python train.py --arch="conformer" --model="sound classifier" --dataset="chords played on synthesised instruments" --train_examples=52083 --noise_aug=0.01 --time_shift_ms=50 --n_mels=64 --hop_length=160 --input="log_mel" --spec_augment=false --win_length=512 --targets=["playing"] --num_classes=4 --norm="layernorm_no_bias" --hidden_act="quick_gelu" --mlp_ratio=2 --head_dim=32 --fused_qkv=false --qk_norm=false --layer_scale_init=0.01 --inner_norm=false --drop_path=0.1 --subsampling=2 --layers=10 --width=160 --positions="learned" --kernel_size=31 --loss="cross_entropy" --init="torch_default" --residual_init="none" --optimizer="adamw" --learning_rate=0.0029 --beta1=0.9 --beta2=0.999 --eps=1e-06 --max_grad_norm=5.0 --ema_decay=0.995 --magnitude_pruning=0.5 --max_steps=4800 --batch_size=128 --epochs=11.8 --lr_schedule="constant" --warmup_steps=140 --weight_decay=0.0
Rows from block 4 of a small sound classifier, named by matrix and row number. Rows with one number belong to one neuron. Each number is 128 + 24 x the weight over its row's rms, rounded and kept within 0 to 255. All counts start at 0. Numbers have three digits each.
After each neuron's rows are labels from the 100 clips, of 14976, where the neuron reaches its highest value: "strongest on" is what is common among them. Only what is clearly more common there than usual is listed. The data: chords played on synthesised instruments.
# fc1: first MLP up (model.blocks.4.ff1.fc1.weight, 320x160), inputs 0-79
# fc2: first MLP down (model.blocks.4.ff1.fc2.weight, 160x320, transposed), outputs 0-79

fc1.280:160115092128128128128171097079128134128128100196128128116128128156166128128128098128128145128128128161128128196164128128128120193128128128182128144128084128066128112109128128095148128128127112128142128128128128128128178128169128128161150128
fc2.280:196128060128106190128128112129106128177128168128128128128107128115128131128128124097154082128128128132128113128128128140157128128162112080119128160093091158128128175161128128150105173148128128142081118128128143102128093086128128153165164128
strongest on: thin (high-pass); string section-like

fc1.18:128150118134128073101128132128128128166149128128163128105128150051128146151128159178128128128128125128128105076165128152128128128128128128142128163154094128128120128147128128128156142193128128181103128128128148108181131128157163132158128148
fc2.18:128111063111094121109128179156091128128130150128128128147122146128128128128128144128128128128128128128128141071145128123128150128101128095142181159128158128229128128128128128115128132128178076128127072128128128128128128105118128098128128126
strongest on: plucked string-like

fc1.295:147128106128182128128128128078082128128128128128128128128128151128128128128089128128084128128128128128128159154128104178065164128149114178158160128142128150128128156161128153128148112128128128128090145134128151097128169158088128164173128169
fc2.295:147118057128200128128089128128165128128128104128157144054135171128085128128128165128128132128128124085128128145128145128128128139128083128128128129081128128128128128128119123128189117111128128162082080128154128109128128128085128080123128166
strongest on: strummed

fc1.17:128128128128128167144193128107128137115100176128128113128128151117128119128126183181128105128083128158128088128158128128128128128158183152128128128128128128076056128128164124147160128128152128128128128128128128113128128128128128198128076128
fc2.17:128128128135128156128132128128128128128128159128128128128095138128128128128128128128128181128128128128136132079128047148128121100128100128128128091073139069070128114128091147128128128127128128097133128170128128169162128128113128128097128128
strongest on: playing: arpeggio up

fc1.242:128179128128128151104128128128136128128128165142126128128123158128101128128128092128128128174167165128172128152128128128072104128198128128094128106128100091059128128166128141093128111127128128128084128133128128128128185121128128128196128139
fc2.242:128128128128128158101096128128128127149128128128089128093080128128128136128128128161057118127114178148161128109135128128128128128128117128118128128128128168161176128161177128128111128139128192075128128128093128084128158128117155128142164128
strongest on: horn-like

fc1.208:128128103066128105130128107128128088128128128128128175184128128081128128128128128164088093128128128128129128128143128128142128128136128096169128113128128128128082139128145128128128128235136166128104128165128128128184128128128150128145128128
fc2.208:128128128071128171128128128128128063128128128128079131070128093128033128128143163088128128128128130101158128155128128077128128128100128128128128128128156111128128079166128128128128128102141128150072128128128128099136128182136128128128128128
strongest on: strummed; plucked string-like

fc1.19:128128074128128128128128128128128128128098128195128128128173128080128128151106171170128128128116128145128139128136084148094116131128128169141128128128075130107160128128128128142128168160212128189172181128128128128128128163128177128170062128
fc2.19:110191166128222149128109128107112164076131074118094128128110128128128128112128128128199128128128140146130076171128156128128128184128136120095128096128128068128128087128140128128065128128086128128128085090128170123073140128128108127086125169
strongest on: playing: arpeggio up; clipping; text has "clipped"

fc1.296:137128128054160064128165128078091128128112128098146124085128128103110128100128139128128153124128128086176131128116128172128178128128128158089128128152109128128105128128128128147128128154128128203128128128118128128128134128128150128128154088
fc2.296:092128060147109149128132128082128135128128128128128128128128128192128131128127128128094128128159128128118128128128128128130128088128128128128128112128128128231128128155127124154118128111151128198128128128155128124166134124128128128149128128
strongest on: white noise; pink noise; text has "clipped"

fc1.303:128128128128128106128139108088157119128083128128128163112128128128089128128076160151102128148155128128149128140116128192128128138128094155159128145128114104102110128199128168096161145160173128182128164145128128090128165163144167128152128128
fc2.303:128143128099135174117104128128113137128128128146128153100119133106128105128107143128128109086158175128128151167115128097141128128091126128115108164128128102125125185128174091128173153128078095165121128128162128113078128128146128145128128128
strongest on: playing: arpeggio down; organ-like

fc1.308:128127128097146128110217128128128082171128128128128143128128128158128128128128128128165149128128124128128067104128128128128128092128161159128128128128111093128142100146137128156142128128132196128078128128128156128128128128128128208128066183
fc2.308:128128085128128079128123128123128128112128114118128128128091128128138128079128128128135126128128128102108128128139128128125088175080167128121152136128092078078128082129120104128128128128109128154128128128173128128128116136224146101068090128
strongest on: strummed

fc1.253:128128128128159128129128128062128128107105128128161159152128125083124128139191118132128128128097161174181150128153128122128112098147102161184131128134128092063133109157138128128155160128184128156156154160146151128128128142115128093162128107
fc2.253:181183108128128140162128128114058128133128118128128154128128133128128120128128128114128128136158183143075113128148138101105128186161152170087103121128118128159128151128099067128140145088160128091069128093119128072090084120109104128154163128
strongest on: playing: arpeggio up

fc1.38:128173104128160093133126098068121156128108128167187165109154128128128151128109128099128128128078138167214114128128084181087128114128144128128128128128142167140108114173128150164155128128128128155128128171128150104128128155152163128128114128
fc2.38:128168128128067128117130128128128128111128128128128153128140128128128111131128128128128128169128128128128113098128058128128128094128119122147155145128128128255128139151104128128138128128128128128128128128140128160128171119136102128128128128
strongest on: white noise; clipping; text has "clipped"

fc1.179:128128097101186054128139128078084128128107128164167128146128128119130128156195128105128149128071128128128172128128128087128128128128109128133128128128128154105128128128184128120166128128128128163189128128128128128142128128112095091128128128
fc2.179:128191149093201112125182128128128128124128128128134128107128128128150128128128128167128139128153156150128094128149128128128128172071142128142116136128128091128103110106128128101128128169140128098128128128128068128097128152128099128128108142
strongest on: playing: arpeggio up; marimba-like

fc1.214:128128082128203101177128100116128120082106128164141134128128128161128069128128128128128128128128153128152128196151091128100128162172166157142128128128153149062128128140128168176150128128128128166128128165141162110128128128128138122128120121
fc2.214:128158128090160158105036173128128128128128157147128128128128128128112128161167128128128128128128128153119098128135128128192128177147120128128141128146110185173101128177128128128143179096128128128076091128128128128108128168128128128128128128
strongest on: marimba-like

fc1.251:128094100094179099107123151121080128128128128128151179128166128128128150128128128075128144088128143128179128128128128150128128094164128162169163128128088158128091128143142128128184128128136128165121115160128120128128128128173128079128133128
fc2.251:204149191128128128164181128084114123124131128128128140154128128128128153128170155128109110150128128142128128098128122109151109147175128128095093128121073128195128125128128133128128128151144128107128128121085111085109128104153128184128128100
strongest on: pink noise; clipping; text has "clipped"; white noise

fc1.306:128157108128128151146178128094088128128103160128187128147128144128128128128128145139150128128064128167207086098128128164176151128142140169137128128128128128128061141128128116128161128162137154128128128128128161071128128091128128174166104152
fc2.306:128128178167183118154144128128132128157128152128128084102128128128098100128110126128128128128128128128169140128128128111122128105128128128132128120128057080053128133145128128128128128128128128104128050128108128128110121088123133148128116109
strongest on: the note A; playing: arpeggio up; root: D

fc1.291:128157128128174128128128128128128128128120200070136146076128128128128128128160088099128167100128097128188128128128035182128128128128128128128143128095104128115128141170132164128128151128104153152128092193128128128132160128128151136128128144
fc2.291:107158129128128128128161101091141148074128086128100128128179128128128128149080161070128163128128146128128128143128170128112072167128128128103162128149128057156128106128128128128128128135128145171158086115128100128128128200128120128137140157
strongest on: mains hum; playing: arpeggio down

fc1.246:160104128089128053128128128128099127128099128128176106152128128128057128128128131128089167126128128151128128128128128162128128128128128135128128128142128128128128128167128128128128128204173128161128128128128128128128128128128128128165128172
fc2.246:066128008080128128128128128128190128128128158128128128101113167128128128149161128163128112137128128135128128128128109128128128138128128128074128128128128128128128156128128128162128128128128128075125128128105128128166128101100128128155128128
strongest on: plucked string-like

fc1.55:128169068128170089128128128072107170146128128128128155128190128128128169137126128128125128128106128128178113076158110205128128097128173141128128128150128189159073149155123159128148120128135128128116128128128128114128128128178128117128128128
fc2.55:128128128122041109082172128128094128128155148128128154144128128156128128128128128128128128128128128128157125128128128128128128128128128124128169128128128128255186128128128128128124128128128128128128128101128128128115128128128128128110128128
strongest on: white noise

fc1.279:128097103129128128169108128128128128094121137158168152159128128081128136128128175166159128128058128128128173103155177129124184128168128106152093137131103123092045137128157128171166132132171128128156128118128122094128130134128147165128128148
fc2.279:140120142151128124156128128113100128128128143128167128139150155128100121128119113128128163128102126101155128108128128135092152115124163155128128167084121067107088155089128128116124128136128138073187117120128128152128103062134161143119107128
strongest on: strummed; marimba-like; instrument: plucked string-like

fc1.159:162128128128171128128140128111128128142128164157158120179128155128081128128128172128128128128188128128128128128128128160128109128167128170128185104179094128128128105128128184090184128175128128176086160128128128128128128128128128128194128172
fc2.159:128128028145103128173122229128128128068128128128128180128066128128128115128128128155128128098128128135128128081159145128155144128099121128128128106128128128128128073095128128128146128128128128133128128128128128128078128128128128128128066128
strongest on: text has "piano"; plucked string-like

fc1.133:152128144128128128108152128088140107128149128128128167082126154092102128112128128128128128128166128128138128169125128169128141140112110128128129128128130128126046128192128145103144152128135128179128128148128128128128171128128128167128177148
fc2.133:128079076141137163111091128089128125128138150117128128158163174117096115128122128145128081105073128141098057120128128104082128128161128128128128158128106078128074147128148101128128140140128128149128113128128100128128131094128118128128155128
strongest on: electric piano-like

fc1.0:128128113107128043128128128071145085128121128151126128128146128128151142128128128167128128085107128137128194159128148153128128182128132128128128128128090072078128128128154172128128128128128128128128128196128117115128128093101146128154197128
fc2.0:068128128158128164128128160128128128128128128128128128112112128128085128128128128088128128128128128140128128168128094128136128128128128114128069049138162110101128128128074128166128128121128128128083128128161128128128128128128128128079128128
strongest on: playing: arpeggio down

fc1.162:162128088082124072101128143116128128142128128128128128085128161082078142125130128186135106128146141143128128091128073167108172128117122128128128128128100105128128149128128138125171149186128128184123135128128128111128162175083174143145140124
fc2.162:128128128175128147161075128128128159078128157128128158137128128128128128173129161128128128128128122128128128128128128112106137160130128137147152153103128113157128155141126128106128128097128128147128128153128107128128150128128128092153082127
strongest on: text has "piano"; plucked string-like

fc1.298:128150088128172116128128155128128128128092128128138128151128133128109128128128100080063173128086128128167114128149090144066125128154128128141165109128128128103129126128128128098128128102182128128150128159157099128151142138182143127163128170
fc2.298:128128160142174098128152136128206123145132137128159068113128128128154126114128128128128146122128123080155088129128128128128150128112135128105128148089128124096197099128178128097128128173128174128128143144120128108128183146078078097117128128
strongest on: white noise

fc1.126:155128074128167091134143128084128128081128155128158151164128128128128128156171129082160176128088128175163145128128117128083097128128119168136153128128128128083112128128152128108167128128128128164146116152134128128132128105103128112180103128
fc2.126:134144123085128044128128128128128128152128128185143128128078128128160128104128086128128128128119208128107149128128128110128128128094128128109128128137128128121128104076111128103128128128128136128150167080123088083097128128120135091140104128
strongest on: marimba-like; vibraphone-like

fc1.155:151128128128163128128184104128086128098128143153107128113128128128128128128128141128182128128128100128128128128128128128128135164093104093128128145113086153049070077168128178128128128128128175128128128179128152154128177128128128184128095128
fc2.155:103128094118128166107082128069128128104128146071128128128128108128096128128128139151128148146128128136150050105139191156152086152153154160090128128140128128143126157128128128135138109128139103169115173128154087161128197082128128128128135137
strongest on: vibraphone-like

fc1.288:121113128083128128128128128128142133128128128128148128128129128128150086128128128128170128128128165128174093128144142128128128091177128144118102106138128128067097128160128159068128089117128153128128128128122128085128150172082097140136128135
fc2.288:128152145128212170099078096128216152128128125128128134159128128128128128128128154079128096128128128128128154128128166128128096158128128128128143128128128121136128156154122107128128157114128128160128065128150122128128209104151128128099094128
strongest on: square lead

fc1.127:155128128128128149111128128128144154128128109128128114128050174128128128144100168128109113107128157128128128128152128180128128093104136128128151128152128137095128105168158128129128153087128152128122128137128117128128175138128128128178102200
fc2.127:128123128128138095160128128094213128128147128111166128128115128128128138151188128153128177099128128128128096128118220112156128128125171118081154167108089128128062157133124161160178128128128117128128086128102139128128068126128083128128128128
strongest on: block; text has "piano"

fc1.154:155170085128148107128128128093128128089128128196162128164128130128128060156128119093122128139107151128138128128152113128068128116128126128145128128075156128091118128128128149128185128106128129145163128128128128158145128128128128128175128167
fc2.154:128164128095154080140195128128123128128145125128125108128107088128128156094080128128102128128128103128128128154128138111103121078128128128095159128110087128098116091072128158128128128168156143100128128183103065091129128128128128128136112115
strongest on: strummed; marimba-like; instrument: vibraphone-like

fc1.286:151128095120128128128146128089128128128098128128096157128128128081128128128095128151119104128121128153128128128158090204128141095128128158141128128128128182099158128174152128128128157128128101175154128128128159096128170179168160150128167176
fc2.286:128128128120128211128095103151128128128158127128098128128115128128128108128088128128136112128128128101128128133106223128128128128128151128089128169128128105128128188079132128128128128087136112145128128128143128099128128096128087128153128137
strongest on: text has "piano"

fc1.137:168080128128149086143128106085128128128102128128128128150128086075128128150061128128128158152085128164128128128128128201128128160128128152128164111128102128110090128128128128114128128213128128152142128141086128124128128116167128128184128170
fc2.137:151128042128184169128116125128128128128128153155128128147128128144089128117096167096128128106128130128161071175145171128128158128109160128162109116133128106128128128131107160170128123085170128128089128133128128128178128128113128128128128164
strongest on: text has "piano"; plucked string-like

fc1.207:128143107128121078128164128128128132128128148128136128128128162081084128131128118174128109128143128128118108128160066174128182104128103120128128107154097128128098128128128157121152128184139128170114144133112144128128169128126151112170128112
fc2.207:128124081137080135106128170128124128063128145128128153149128139128128128128128141155065128128164126135134112128128067103128144128128128122128141142128128128196128143127092128128132128128179085128128128128128128128128155128128092077128128121
strongest on: text has "piano"; plucked string-like

fc1.301:151128120125198071128114160105128128128068128163137128132136128086128115128169106083137180128086128128128169128128128128060128128128158136167128128128128128125128128128128128121128128162128128128153128125128121128128165071141128071182128128
fc2.301:151133076107128136128128146128205128128128128128128078128107128128128128152128120128174128128053164136128107128128128128143128128128169128109142114128128126128108082128128128114138128119128147104148128106128143116121128151142128146187091153
strongest on: arpeggio

fc1.120:163148146111137128112128150107096128109128128128134150107128143128098100149128167128128104105073141128128115147128128154145164101107128182152148128128077128096128088128160128106161128128146098183128149128153128106128185169062151172163146128
fc2.120:177177054089128204180128133128128128128164128128113152182140175128158114172128128128145099128063123128128128128128128102128154128128128098128067118152150170149128128128113128128196128142151143136128128128143128099128128128128146128128128161
strongest on: plucked string-like

fc1.260:128127091072128099107128128100103128109125138106128130128128128128061128175125144128128113120083128128190114115128110157096160128128128128165128128167128153128115128128128144129128128128115125220128157128129108128128182128128128155128128128
fc2.260:167128034128138166137128195128128128100128101128128128128059128128128128140128164128128128128128175096128083128157128128128128128089128128128112159128211128198128128128119170135128128094128128142128162109119128128128176112170128139128128128
strongest on: text has "piano"; white noise

fc1.265:165128101128128091119142109098128128098092140100128136141107103149128089182202103051178173128128128128174128088128105128093121128128118159177145128128128124105133128128134128106128128128164128150128136128128128128128134108128141101190128128
fc2.265:178163104103128090148128128091128128153136113165127113100087128128128137112128128159128101067128128137093127152139112114128128157071170128122100090071126128128128128146129128128128162128143128145168128128120099105101190128128098128170115171
strongest on: playing: arpeggio up; marimba-like; instrument: vibraphone-like

fc1.302:137153128128160128099128143080153128128098101155159136128128128128099128128128128128128128102128061128128128168184059186122128130099128128128148128180128109128128125160128141075131089090128128170128128144128128098128139176128128141163128128
fc2.302:102177128131110128128128128101120180128128128128128127128128128128128099136146148128128075128128128128128128128152138128121128125128128128128128066096160128184128091128145136128139128149128128178160128128153136167128128100161063218130112156
strongest on: text has "noise"; marimba-like; clipping; text has "clipped"

fc1.234:128128128128191089110128164137121128128085128128128166136134084075128134150141119113128128092094128128149128117128128146055079105153172129166162114128092128128128128127128128128153128128134155145128122128142147128128166128128128090165128128
fc2.234:180177128087128129128128090095113128068054116128128146149103140128128128091128128120128128128128205158109128128138128135128128164144124128100096128128092128173128134128128106128128122128120114128136128128128156128077128117128178128140109102
strongest on: arpeggio; playing: arpeggio up; thin (high-pass)

fc1.284:141128128106128100087181157128128128128128128128128111177128100128128128128175122140084128150128128147128128128126105128213128140128128187167128128128128128081102128174150128128126128128191128128122156156110124090128189117128128173190140128
fc2.284:161128174070200145108128122128118152128128104128088128152128128152128128115092156128078128138128128099128089107115128128128100091128128128072128128132078066128128158042126128128159103114157111154083128128128128116128112128112128128156171144
strongest on: arpeggio; playing: arpeggio down; organ-like

fc1.64:128128099128128119128162103060128128128151144128143179128111162128131128163128130195145128176128128120147095128128096128208128128133128166128128128128141083128128146128128154141128145160174137128094128141128156128154117096107160128152084163
fc2.64:148128162128128152135147173128128128123128181128128128062128128128140128128128146128128054128161115133076100128128104128141128108128128128122109099128154128098139114128123136128128128128128133128128062128116097125128104125128121151104139128
strongest on: strummed

fc1.56:157128082128136128128128104128122128128161171165128138128128128095073128161128150174128154128128151143128128081187128191149126128128131128164178152128128128101107162128128128111128171128128128128109146128136128128128176128119143128168146128
fc2.56:128128128128082160128128128122126083082123128128128119149116115174152128128128128146128128139138128143128064133172128122128128182128141097128157149128128128128146138147132128086128090117128155166128128128128128117107128134128109175128128164
strongest on: block; plucked string-like

fc1.318:133128128201123162133094128128128128128128140170149128144128138100128128089128149164128128128098128161128120116149154147059169128149104083159128171160076079128071128128128128130128128128153129128128128164128119103157128121142128153128128128
fc2.318:130105128089128107181117128128128128140128148128128128152128128128128128128111081127128155099128128128128190136137128163128128128128161136128150175128128089095091138128175128128113128143147128084218164128128095136128105050128175128135128158
strongest on: strummed; marimba-like; root: F#

fc1.125:128128087084128150128128128128075128131128128128128128136128172128128128128128128128128128128128128156150128128079063128215165128128128206128128128128128128101128128128107128128122115150128128128088153128125095085099128127128144195188153128
fc2.125:128128128128128075128128128128128128128128128128128128120131128128145080128128148128102128128128200139128099128157128128128150128128128128091151128140090040128128112128142128128071128128128128128119108128128128128128128205128128128128049128
strongest on: the note G#; root: G#; string section-like

fc1.29:172128091121128102125128128128128128128094145128150119147128128128109128168201081047166153139090128128198128075165099128115128095108128128160128128128128128092128128128139128149149128083128130128156128128128128099130128128121104092178100128
fc2.29:189139128080190104128175128128110128142128106128128128128128094124104170129133134128091128128170159151082147137108128115128128128128144172099115092072103128128177128128119104128128128145165128116128128128128128108077141107128128150170128128
strongest on: playing: arpeggio up; vibraphone-like; instrument: marimba-like

fc1.205:128128109128128128168128127078128108128113122128197128128128155170128128128096142140170128155060128126180128080167054195143120128128131128171128159185128113128128128122128128128128137160203113128128169128155128128177128128128128168191098155
fc2.205:174128158127245128143111128128064128124086128111128183128128128128128128074129153152128155139207128117152078148128086141128128128128128128085124118128166092128128128083091095128128128128128079128111128141146128128128106105128128154128132166
strongest on: clipping; text has "clipped"; pink noise

fc1.210:164128128128141128128128138148128128128097128128171128143128152128068128173128128128128128128089128128185128128128128166128128128163128128143128149128128128128128138178134158085128128100126128169128128188139103128128154128128100128138128136
fc2.210:128128090162128128146128128128128128128128106153128147128087128085128128074171128128155128085128128148114198128128128128126100128128128103154128164128167128128128128128118128128131128087128100168128030128125128114128128091128128128128161102
strongest on: playing: arpeggio up

fc1.115:128128128128128128128128128087128192128128112141164147114143144085128128115128150148128128128128133164128126121128094159075158128089128154123128128154128128128096128163128128128128110198128106183128165128128146096173162128128147143128128149
fc2.115:119100128090144128128129198137128128157128120100128128101128116103128128128128151128128090097128145128128152128140094145128128115104165139128128173112128128213128128128103128151128193156128133144171128128112090164166137149111128109102128128
strongest on: plucked string-like; instrument: piano-like